A small audio captioner, trained from scratch: 26041 training examples.
Rows from block 3 of the audio encoder of a small audio captioner, named by matrix and row number. Rows with one number belong to one neuron. Each number is 200 + 30 x the weight over its row's rms, rounded and kept within 0 to 999. All counts start at 0.
After each neuron's rows are labels from the 100 clips, of 14976, where the neuron reaches its highest value: "peak on" is the class under the peak. Only what is clearly more common there than usual is listed. The data: drum patterns on synthesised drum kits. In brackets: how many of the 100, against the usual share in percent.
# fc1: MLP up (encoder.blocks.3.mlp.fc1.weight, 1024x256), inputs 128-255
# fc2: MLP down (encoder.blocks.3.mlp.fc2.weight, 256x1024, transposed), outputs 128-255

fc1.504,184,214,215,236,222,239,185,215,217,231,241,181,208,192,180,171,237,183,217,175,186,182,200,204,264,218,183,227,225,151,210,179,204,149,183,217,219,170,198,241,191,222,205,233,190,194,245,156,156,209,157,224,265,211,189,219,201,145,194,207,165,195,180,203,234,214,222,237,176,162,208,188,218,208,159,204,216,209,177,170,206,207,198,180,199,201,160,172,218,187,226,170,182,127,190,219,247,188,168,171,190,172,179,214,194,227,248,199,195,148,253,199,209,163,158,235,212,189,212,213,237,193,168,246,216,221,191,229
fc2.504,257,157,205,198,213,173,179,145,225,200,172,263,208,195,197,207,162,200,184,228,209,255,235,182,171,179,270,201,166,208,207,205,129,205,161,146,216,190,161,187,222,172,233,199,160,151,208,189,166,210,249,227,166,181,207,163,201,247,177,136,211,137,216,210,207,252,151,197,211,168,187,274,209,214,204,225,156,210,165,202,229,217,153,182,227,196,213,209,255,181,134,169,215,198,222,170,176,176,250,237,179,269,203,165,186,187,194,272,179,219,230,186,213,225,203,171,214,182,221,191,200,187,225,219,201,210,200,220
peak on: closed hi-hat (49 vs 1.6)

fc1.177,236,226,146,179,241,250,204,206,202,165,233,185,201,177,165,171,215,212,183,255,232,167,200,196,176,165,173,228,197,195,227,162,205,219,219,152,225,175,179,212,163,214,193,203,184,198,235,190,135,199,170,131,228,263,160,185,233,191,122,198,184,184,130,222,229,233,218,239,195,157,219,189,247,155,212,175,204,193,142,184,209,164,186,170,147,157,208,168,204,193,183,164,136,162,161,240,203,232,216,184,150,201,206,214,202,189,218,238,151,181,178,176,171,188,158,227,203,220,169,177,191,195,179,234,201,175,151,230
fc2.177,188,193,151,198,184,118,231,150,213,184,221,218,212,226,217,191,202,218,150,166,204,178,251,238,223,166,212,225,193,235,221,189,162,214,271,223,241,198,184,176,187,199,228,231,242,195,194,146,170,154,156,214,128,234,178,209,178,172,155,236,187,159,236,257,210,180,248,165,186,220,157,206,187,181,207,163,174,189,181,214,178,252,189,190,226,156,176,169,199,139,185,153,205,215,167,235,192,210,176,267,173,224,215,181,193,208,158,204,239,253,188,166,192,227,180,255,168,250,226,219,195,166,231,190,215,214,192,203
peak on: rimshot (72 vs 0.6)

fc1.643,197,154,193,185,205,186,218,213,180,157,211,215,149,175,234,223,145,206,190,235,165,273,188,190,241,225,135,184,141,174,232,168,156,202,196,170,188,229,182,191,160,142,267,177,248,216,198,211,205,204,228,223,227,182,181,260,188,177,239,181,211,200,149,253,217,213,223,224,189,216,165,197,229,198,232,165,186,193,200,171,191,193,215,199,197,181,176,173,215,237,158,179,210,192,211,206,188,203,203,255,203,189,169,201,177,158,215,222,159,170,163,207,193,251,188,187,250,244,146,157,222,211,214,173,193,163,203,216
fc2.643,255,206,180,202,178,165,240,173,181,233,235,201,240,205,232,245,209,221,208,205,207,157,252,188,222,189,167,183,187,233,166,145,187,229,208,192,244,233,145,189,217,191,256,205,164,239,244,174,180,188,186,200,248,218,179,196,176,165,244,204,192,218,189,222,175,212,184,223,217,134,224,214,212,216,166,257,260,185,219,205,198,137,153,188,247,235,193,206,235,212,228,159,228,208,159,158,175,183,213,191,206,222,264,212,225,190,216,210,224,200,237,136,197,229,187,199,197,187,228,192,200,173,160,186,221,195,189,251
peak on: rimshot (39 vs 0.6)

fc1.263,197,240,240,175,206,249,174,152,201,218,187,195,211,259,169,163,257,183,153,192,245,183,218,219,201,206,194,246,212,204,212,212,208,209,225,225,227,182,237,168,180,131,156,213,207,187,223,271,157,187,187,223,194,237,187,189,203,231,242,188,260,193,227,199,206,191,183,199,206,233,174,186,177,189,174,186,138,180,176,215,195,227,236,148,199,174,188,183,240,200,238,176,218,214,194,203,197,205,226,212,137,203,242,175,234,150,210,199,236,224,170,202,216,195,222,233,218,192,236,275,195,159,227,227,204,226,181,189
fc2.263,146,215,205,248,146,208,181,231,206,142,182,172,269,225,257,213,149,199,243,215,150,206,204,217,179,231,234,214,189,235,216,152,245,206,201,170,161,275,154,202,222,194,147,222,200,190,190,200,255,213,208,191,212,204,235,148,231,161,157,205,159,177,247,170,224,225,234,206,117,175,205,165,215,190,177,236,248,230,185,167,224,175,113,235,190,230,213,142,197,190,204,131,227,201,214,203,202,230,181,178,216,201,186,208,145,164,232,203,236,167,190,175,208,214,189,152,194,197,209,203,205,207,141,188,229,153,182,181
peak on: shaker (34 vs 0.9)

fc1.1,190,186,154,216,225,243,153,206,215,188,221,207,186,202,161,180,280,180,186,161,179,184,233,243,222,183,183,185,224,223,224,187,180,200,180,203,187,195,205,206,190,212,169,218,220,194,204,201,181,121,190,255,254,174,240,239,190,179,180,184,183,191,185,200,238,199,200,208,192,206,193,173,225,182,220,186,194,225,201,217,166,187,209,145,112,162,128,233,240,199,177,171,185,196,179,236,215,173,158,178,183,179,192,182,191,231,218,229,210,217,264,230,151,192,184,211,250,232,187,155,264,210,162,207,215,199,177,184
fc2.1,170,209,173,243,221,182,219,228,137,265,219,185,172,229,250,239,213,244,194,204,239,202,218,224,221,216,174,220,167,174,233,203,182,235,200,216,226,210,197,189,221,235,198,141,208,172,207,166,222,250,168,220,158,182,172,163,168,178,242,176,218,150,188,266,192,204,193,200,161,203,170,263,136,244,210,168,187,183,186,180,153,200,139,215,236,186,238,195,158,178,244,119,210,225,169,256,205,214,143,199,161,183,246,199,226,210,189,173,223,183,193,127,233,164,156,196,179,186,200,213,165,186,238,220,177,234,153,253
peak on: kick (44 vs 3.3); rimshot (26 vs 0.6)

fc1.4,173,156,204,176,135,128,191,229,256,163,206,217,218,196,197,176,215,219,212,198,238,231,193,180,173,176,202,154,205,238,227,205,167,212,160,150,106,176,177,224,223,229,233,205,148,173,197,233,196,164,237,199,212,169,233,194,172,164,148,166,194,213,162,213,171,218,203,214,179,180,202,218,216,200,232,198,239,165,242,161,220,174,180,213,180,174,196,230,205,163,151,184,184,166,172,225,209,172,219,193,159,175,202,204,158,246,157,171,137,205,214,186,207,201,188,229,189,173,152,188,202,164,173,193,186,184,203,212
fc2.4,183,191,228,250,231,200,207,192,211,205,225,148,216,149,192,192,177,204,193,185,163,238,234,272,206,219,211,251,258,235,218,152,223,163,187,237,246,210,247,225,200,243,218,227,212,178,231,234,125,199,194,207,222,205,178,184,176,244,255,181,187,171,219,224,175,172,200,192,194,150,247,198,178,192,179,224,203,199,231,151,173,190,183,204,226,186,182,221,212,183,235,227,210,197,213,229,258,209,238,209,216,216,207,193,178,250,196,182,241,193,206,203,212,137,203,197,182,246,213,281,218,182,174,205,244,206,198,264
peak on: kick (90 vs 3.3)

fc1.385,190,225,177,193,197,198,203,228,172,229,249,178,228,226,205,242,220,239,197,219,233,194,232,224,184,180,188,246,197,175,216,178,173,274,199,242,238,214,204,237,209,210,207,135,188,182,261,202,160,184,222,196,194,207,178,184,155,168,242,201,190,184,175,255,141,220,169,268,230,151,193,213,144,202,170,163,191,229,249,169,155,147,156,202,208,196,209,200,184,173,242,177,265,179,194,186,245,258,195,138,233,203,203,296,214,222,192,196,216,165,258,159,207,196,227,182,220,172,197,230,202,217,237,222,215,253,226,233
fc2.385,240,200,231,219,194,208,211,217,220,149,197,259,203,179,197,198,181,175,207,204,187,228,181,168,231,258,182,189,157,166,164,208,168,214,188,249,224,229,160,165,198,206,187,190,158,183,147,207,234,236,221,231,142,166,236,191,213,198,200,183,201,226,253,153,166,226,226,180,171,253,148,210,170,160,192,213,172,194,198,189,194,199,218,193,186,207,199,205,212,282,215,268,235,221,206,185,163,183,149,244,197,226,174,182,170,202,204,216,189,247,204,253,205,202,180,216,187,238,185,161,235,208,204,189,213,156,195,156
peak on: snare (30 vs 1.3)

fc1.446,157,205,161,215,237,196,226,221,226,212,238,205,251,212,257,216,200,194,177,170,186,169,208,203,129,188,222,193,198,227,213,225,192,264,214,185,180,170,231,187,193,176,205,147,172,246,225,254,235,139,228,200,188,177,246,179,223,240,207,209,280,252,201,186,193,182,192,207,194,224,193,195,177,170,174,217,207,201,193,194,190,183,207,207,178,241,211,180,212,188,245,184,247,199,198,216,261,246,213,172,174,169,210,266,182,236,131,162,198,269,153,180,215,261,200,165,154,234,178,213,171,135,183,241,187,203,224,207
fc2.446,234,166,190,208,212,195,208,226,177,171,217,183,188,139,213,204,131,178,204,206,220,188,241,249,196,223,161,235,209,172,177,197,161,227,232,223,240,223,205,212,226,217,171,206,179,182,208,240,167,188,198,270,174,164,166,177,172,202,221,211,163,288,205,195,220,219,170,194,199,184,192,205,172,213,213,188,231,211,173,161,226,186,177,183,179,247,232,205,171,184,138,311,248,174,209,223,175,180,191,240,187,208,178,179,212,194,240,216,190,173,248,187,233,156,160,211,210,201,213,191,218,252,230,179,229,183,187,220
peak on: kick (26 vs 3.3)

fc1.405,182,171,173,199,250,194,148,237,221,218,197,201,246,201,189,238,219,235,183,237,221,193,246,248,187,212,206,252,212,190,223,247,149,185,234,181,219,221,243,194,169,190,195,176,159,231,258,200,143,212,204,241,211,203,184,205,152,185,193,216,175,174,225,193,210,214,158,220,130,206,187,263,207,213,217,166,210,197,209,169,137,166,193,224,191,216,245,207,186,201,211,176,231,203,221,221,231,160,178,174,170,207,231,239,193,157,214,215,196,177,245,182,177,224,192,149,164,144,215,248,189,148,244,233,202,261,188,236
fc2.405,179,222,230,254,233,205,241,207,207,196,200,211,187,191,233,160,144,176,226,243,260,185,175,184,186,221,199,206,170,253,208,178,189,206,261,285,197,189,225,204,160,265,220,256,182,244,193,208,248,250,160,185,193,222,152,196,182,188,216,186,232,213,175,173,193,209,196,168,238,198,188,157,168,193,201,182,187,186,189,240,205,221,247,176,252,182,215,199,166,189,211,242,198,194,220,176,195,238,195,230,226,166,184,218,167,242,215,166,165,205,151,222,210,172,222,219,260,258,160,227,215,172,200,202,196,144,217,150
peak on: clap (60 vs 0.6)

fc1.132,196,184,174,209,256,175,207,232,186,186,225,188,177,151,197,206,196,216,206,209,234,237,182,205,208,144,113,139,186,162,209,189,191,156,216,179,186,244,197,197,166,211,267,210,225,237,206,191,163,234,171,194,217,224,182,230,197,173,164,188,215,192,148,209,204,201,197,196,180,203,189,212,283,198,231,153,169,165,172,146,183,182,217,190,184,164,190,208,200,183,170,188,143,209,195,243,182,210,192,260,201,212,209,189,179,222,213,180,189,172,176,238,205,231,182,240,245,237,177,122,183,213,194,185,124,165,171,222
fc2.132,196,174,214,240,225,119,214,172,194,205,240,247,259,174,233,212,212,234,177,198,262,148,262,236,211,202,195,244,190,212,174,201,153,205,248,211,266,200,179,155,194,182,256,175,200,196,235,220,156,230,210,256,211,234,190,184,217,205,297,152,212,182,197,263,131,181,217,185,257,146,234,255,174,218,211,190,235,204,242,170,164,178,143,197,241,206,164,178,249,176,210,175,239,231,190,233,178,201,210,215,195,194,233,193,183,208,234,188,239,190,203,192,204,224,204,205,179,215,223,256,147,186,156,214,206,222,199,268
peak on: rimshot (89 vs 0.6)

fc1.439,216,269,236,186,211,194,218,196,144,168,154,245,161,205,242,210,200,194,185,267,225,259,169,207,183,170,242,226,144,250,217,168,222,225,150,143,157,157,167,205,166,170,192,186,201,176,215,187,167,206,242,176,191,182,216,204,197,278,221,183,187,194,146,246,122,193,186,236,220,208,203,160,211,167,211,179,216,229,189,220,231,163,241,212,189,176,188,200,172,211,187,188,200,195,193,206,208,238,205,183,176,213,196,186,205,214,127,209,172,201,141,178,187,236,221,191,216,231,152,168,223,183,203,214,216,169,234,213
fc2.439,194,163,208,251,236,193,181,204,181,185,208,147,220,205,161,182,190,207,201,176,233,206,161,187,208,227,153,140,264,178,231,181,191,206,144,212,169,172,234,216,207,249,173,231,153,237,274,191,215,240,233,230,186,191,206,210,203,158,189,209,135,181,198,138,276,201,229,208,207,207,265,176,212,228,149,209,196,257,177,176,175,212,207,229,183,192,200,200,206,145,160,145,170,192,216,186,252,201,221,183,171,189,159,217,145,227,175,235,189,246,252,216,232,146,212,148,222,160,250,196,208,203,259,248,228,211,223,187
peak on: kick (27 vs 3.3)

fc1.360,202,272,222,212,216,229,131,149,195,216,210,169,168,219,182,183,236,189,188,163,204,190,220,248,206,246,159,258,214,178,212,195,151,192,212,248,239,187,201,154,223,142,173,203,231,161,213,198,162,185,193,245,184,196,167,186,184,193,213,204,259,184,221,218,205,207,157,201,251,202,194,213,120,223,175,175,157,219,163,165,137,195,201,179,185,186,189,246,250,219,225,184,228,226,200,194,207,189,209,189,196,218,262,168,232,210,220,224,205,202,228,216,225,169,207,207,194,218,233,247,224,225,246,212,270,258,157,183
fc2.360,195,220,190,238,145,239,194,205,232,216,220,203,218,185,245,165,203,207,227,220,184,225,189,197,197,228,225,180,204,226,185,144,304,224,158,196,172,177,153,245,192,258,208,248,168,201,201,179,196,160,232,142,225,198,237,165,202,196,173,213,173,171,207,188,208,206,226,182,162,184,222,198,208,180,228,259,258,211,230,214,264,197,167,218,198,192,203,163,210,212,182,188,223,160,213,187,172,170,188,195,218,196,146,212,163,168,216,162,174,207,206,171,165,192,197,159,174,215,171,208,197,216,162,195,175,169,281,196
peak on: closed hi-hat (77 vs 1.6)

fc1.426,205,140,202,161,116,125,198,212,236,168,213,208,214,208,195,214,221,221,250,185,170,179,218,205,226,214,158,156,184,187,217,222,147,201,170,165,106,139,178,179,240,222,243,207,134,214,172,187,171,179,194,186,179,123,256,155,157,147,200,177,201,215,177,241,165,205,197,218,174,181,157,234,186,223,200,192,227,170,217,174,204,191,234,208,186,186,226,196,174,196,190,187,231,168,171,195,185,193,188,224,133,177,207,215,190,210,175,162,185,189,188,164,202,240,196,225,166,220,199,179,213,204,217,160,211,228,179,218
fc2.426,148,117,185,200,212,195,208,182,216,197,179,184,185,166,184,236,163,202,207,220,121,202,256,245,224,128,212,204,243,204,230,140,196,152,216,174,228,186,206,212,183,216,181,215,191,215,223,212,165,170,218,171,210,159,224,207,166,197,186,167,141,172,165,230,227,202,206,187,214,134,216,211,225,186,186,209,210,135,235,175,227,152,200,200,161,179,193,211,206,208,131,196,203,184,230,162,210,196,205,171,180,216,150,196,187,160,176,161,207,191,178,204,205,179,255,175,185,229,189,240,223,203,206,175,146,185,177,303
peak on: kick (34 vs 3.3)

fc1.490,138,200,214,167,228,159,132,164,209,208,215,215,172,204,177,186,246,174,151,175,212,183,241,169,187,207,208,224,221,202,221,210,150,175,222,236,215,138,221,199,214,195,203,165,178,182,214,268,142,149,209,274,207,202,251,206,224,221,229,206,211,186,186,187,140,188,196,219,207,214,195,215,189,216,195,200,205,216,249,152,195,146,240,189,194,234,189,193,205,231,166,170,232,163,158,214,225,243,211,194,226,109,199,188,182,239,185,199,208,228,232,210,207,228,160,198,190,177,210,220,249,208,249,226,223,238,195,217
fc2.490,261,209,235,199,178,199,219,221,211,169,225,175,193,215,189,193,212,219,230,229,265,199,241,180,209,169,180,170,170,206,156,166,172,237,192,150,188,260,191,185,154,217,160,152,178,132,197,191,226,268,236,129,145,243,157,202,178,188,189,174,177,150,219,205,168,198,150,220,185,179,187,222,171,184,192,243,183,189,165,160,170,209,160,219,249,178,192,222,219,200,221,214,245,246,220,170,171,244,236,159,188,237,210,226,163,195,185,204,196,195,179,209,246,232,206,169,238,128,153,214,154,191,153,197,228,158,278,187
peak on: closed hi-hat (80 vs 1.6)

fc1.159,179,158,172,214,147,159,183,204,204,158,177,222,235,174,221,146,239,125,224,228,204,207,177,173,183,192,189,123,231,223,213,190,212,141,177,183,138,208,183,226,213,208,223,237,181,219,178,200,176,148,194,232,222,160,250,157,205,165,140,179,178,164,199,153,185,184,231,202,157,206,212,173,242,184,207,216,210,181,199,193,229,213,179,207,188,206,189,212,205,216,155,171,185,147,137,222,217,194,212,222,147,144,167,154,173,200,168,205,182,212,176,194,141,178,160,220,193,230,201,166,211,176,189,188,218,185,223,183
fc2.159,173,205,229,231,228,184,217,200,193,182,224,199,210,165,151,190,194,252,204,154,177,250,238,264,204,202,187,250,242,218,209,187,211,190,191,202,212,200,226,149,177,239,232,241,206,189,244,257,205,185,196,233,203,245,218,168,186,268,250,235,251,181,214,197,201,173,203,223,187,202,255,251,209,225,207,197,226,231,222,167,182,143,207,195,193,165,148,240,229,193,226,151,256,223,253,195,244,142,168,180,207,187,243,192,206,161,192,161,209,216,189,222,204,200,214,162,232,214,252,234,222,176,196,217,232,245,187,289
peak on: kick (81 vs 3.3)

fc1.163,179,193,191,194,159,198,217,226,176,240,228,188,220,179,272,230,180,223,206,220,182,220,189,244,207,207,179,232,156,221,212,203,224,220,241,215,208,226,193,239,208,200,236,164,249,205,168,181,187,200,207,174,179,166,166,177,169,135,216,231,185,221,184,269,178,193,193,191,240,170,156,163,163,213,202,181,186,236,172,174,183,204,190,197,220,220,235,190,123,146,170,189,222,216,185,189,219,176,207,187,198,180,245,228,221,189,193,205,213,165,224,150,171,176,224,201,241,184,201,226,182,184,226,146,235,240,220,214
fc2.163,216,225,161,221,233,214,194,195,191,193,257,196,200,167,214,152,243,195,203,177,185,227,221,200,179,203,198,190,231,150,198,129,181,190,169,217,200,186,173,219,154,252,200,188,113,151,219,224,171,182,233,203,215,171,209,188,213,196,248,217,177,165,169,174,183,192,217,227,209,202,214,181,213,228,169,243,211,235,218,164,201,117,204,206,228,176,180,188,227,283,181,176,241,196,213,192,179,250,175,273,216,193,171,222,117,215,197,217,200,223,203,228,221,206,156,184,242,182,219,228,243,224,174,234,241,220,237,268
peak on: closed hi-hat (61 vs 1.6)

fc1.616,174,199,216,167,238,190,176,198,222,225,223,180,209,208,172,163,219,196,171,193,180,189,178,187,203,203,191,236,236,160,210,176,194,187,216,226,197,132,192,220,215,206,212,241,170,161,253,202,142,192,195,256,208,177,253,198,197,216,246,231,192,180,132,226,136,195,224,242,199,191,221,187,226,216,160,187,208,269,200,191,184,164,237,203,198,184,195,176,171,177,159,178,203,98,183,237,243,219,214,224,209,185,175,220,189,222,209,200,202,164,243,207,146,235,187,204,177,176,223,229,257,214,223,242,291,237,198,228
fc2.616,245,212,209,203,176,169,188,190,207,197,178,219,173,222,193,236,179,224,213,194,218,224,204,167,187,181,211,178,153,211,124,227,163,240,196,170,200,260,181,147,201,189,207,153,144,193,191,190,247,250,227,152,177,221,200,198,178,237,196,184,215,168,222,191,170,210,151,197,181,201,165,256,191,204,191,221,176,157,196,204,188,231,174,219,238,210,221,229,220,243,228,249,250,229,213,162,158,186,211,196,245,246,206,198,190,201,187,239,191,216,205,200,281,235,202,196,175,165,165,166,164,204,204,202,167,186,207,200
peak on: snare (61 vs 1.3); closed hi-hat (27 vs 1.6)

fc1.37,188,208,202,194,251,151,182,210,215,145,214,197,162,195,231,180,188,190,162,214,257,267,163,211,161,182,182,220,195,191,231,211,147,169,235,183,168,216,241,203,158,205,215,211,251,202,214,232,189,221,201,208,221,254,172,263,224,202,162,211,217,191,123,209,198,186,210,224,226,231,180,198,257,205,207,166,205,202,236,192,169,189,193,211,197,178,164,147,226,162,177,169,173,192,135,267,237,248,219,249,197,145,195,198,170,249,189,199,198,171,204,229,226,204,161,237,249,244,177,159,196,193,195,209,197,178,224,201
fc2.37,206,156,255,247,194,144,223,167,249,242,234,211,214,198,215,190,200,180,195,215,214,159,247,207,183,176,188,216,212,208,183,167,157,201,183,215,196,192,227,190,192,178,245,230,191,176,255,209,169,226,203,264,224,189,183,197,139,208,232,153,179,148,180,226,137,171,263,189,216,156,226,153,226,243,172,236,257,223,193,226,189,133,184,163,227,174,181,194,216,204,205,191,216,218,197,220,207,221,194,209,179,193,215,232,205,262,187,205,224,185,177,170,169,221,171,220,178,233,210,197,203,182,199,214,196,221,177,235
peak on: rimshot (91 vs 0.6)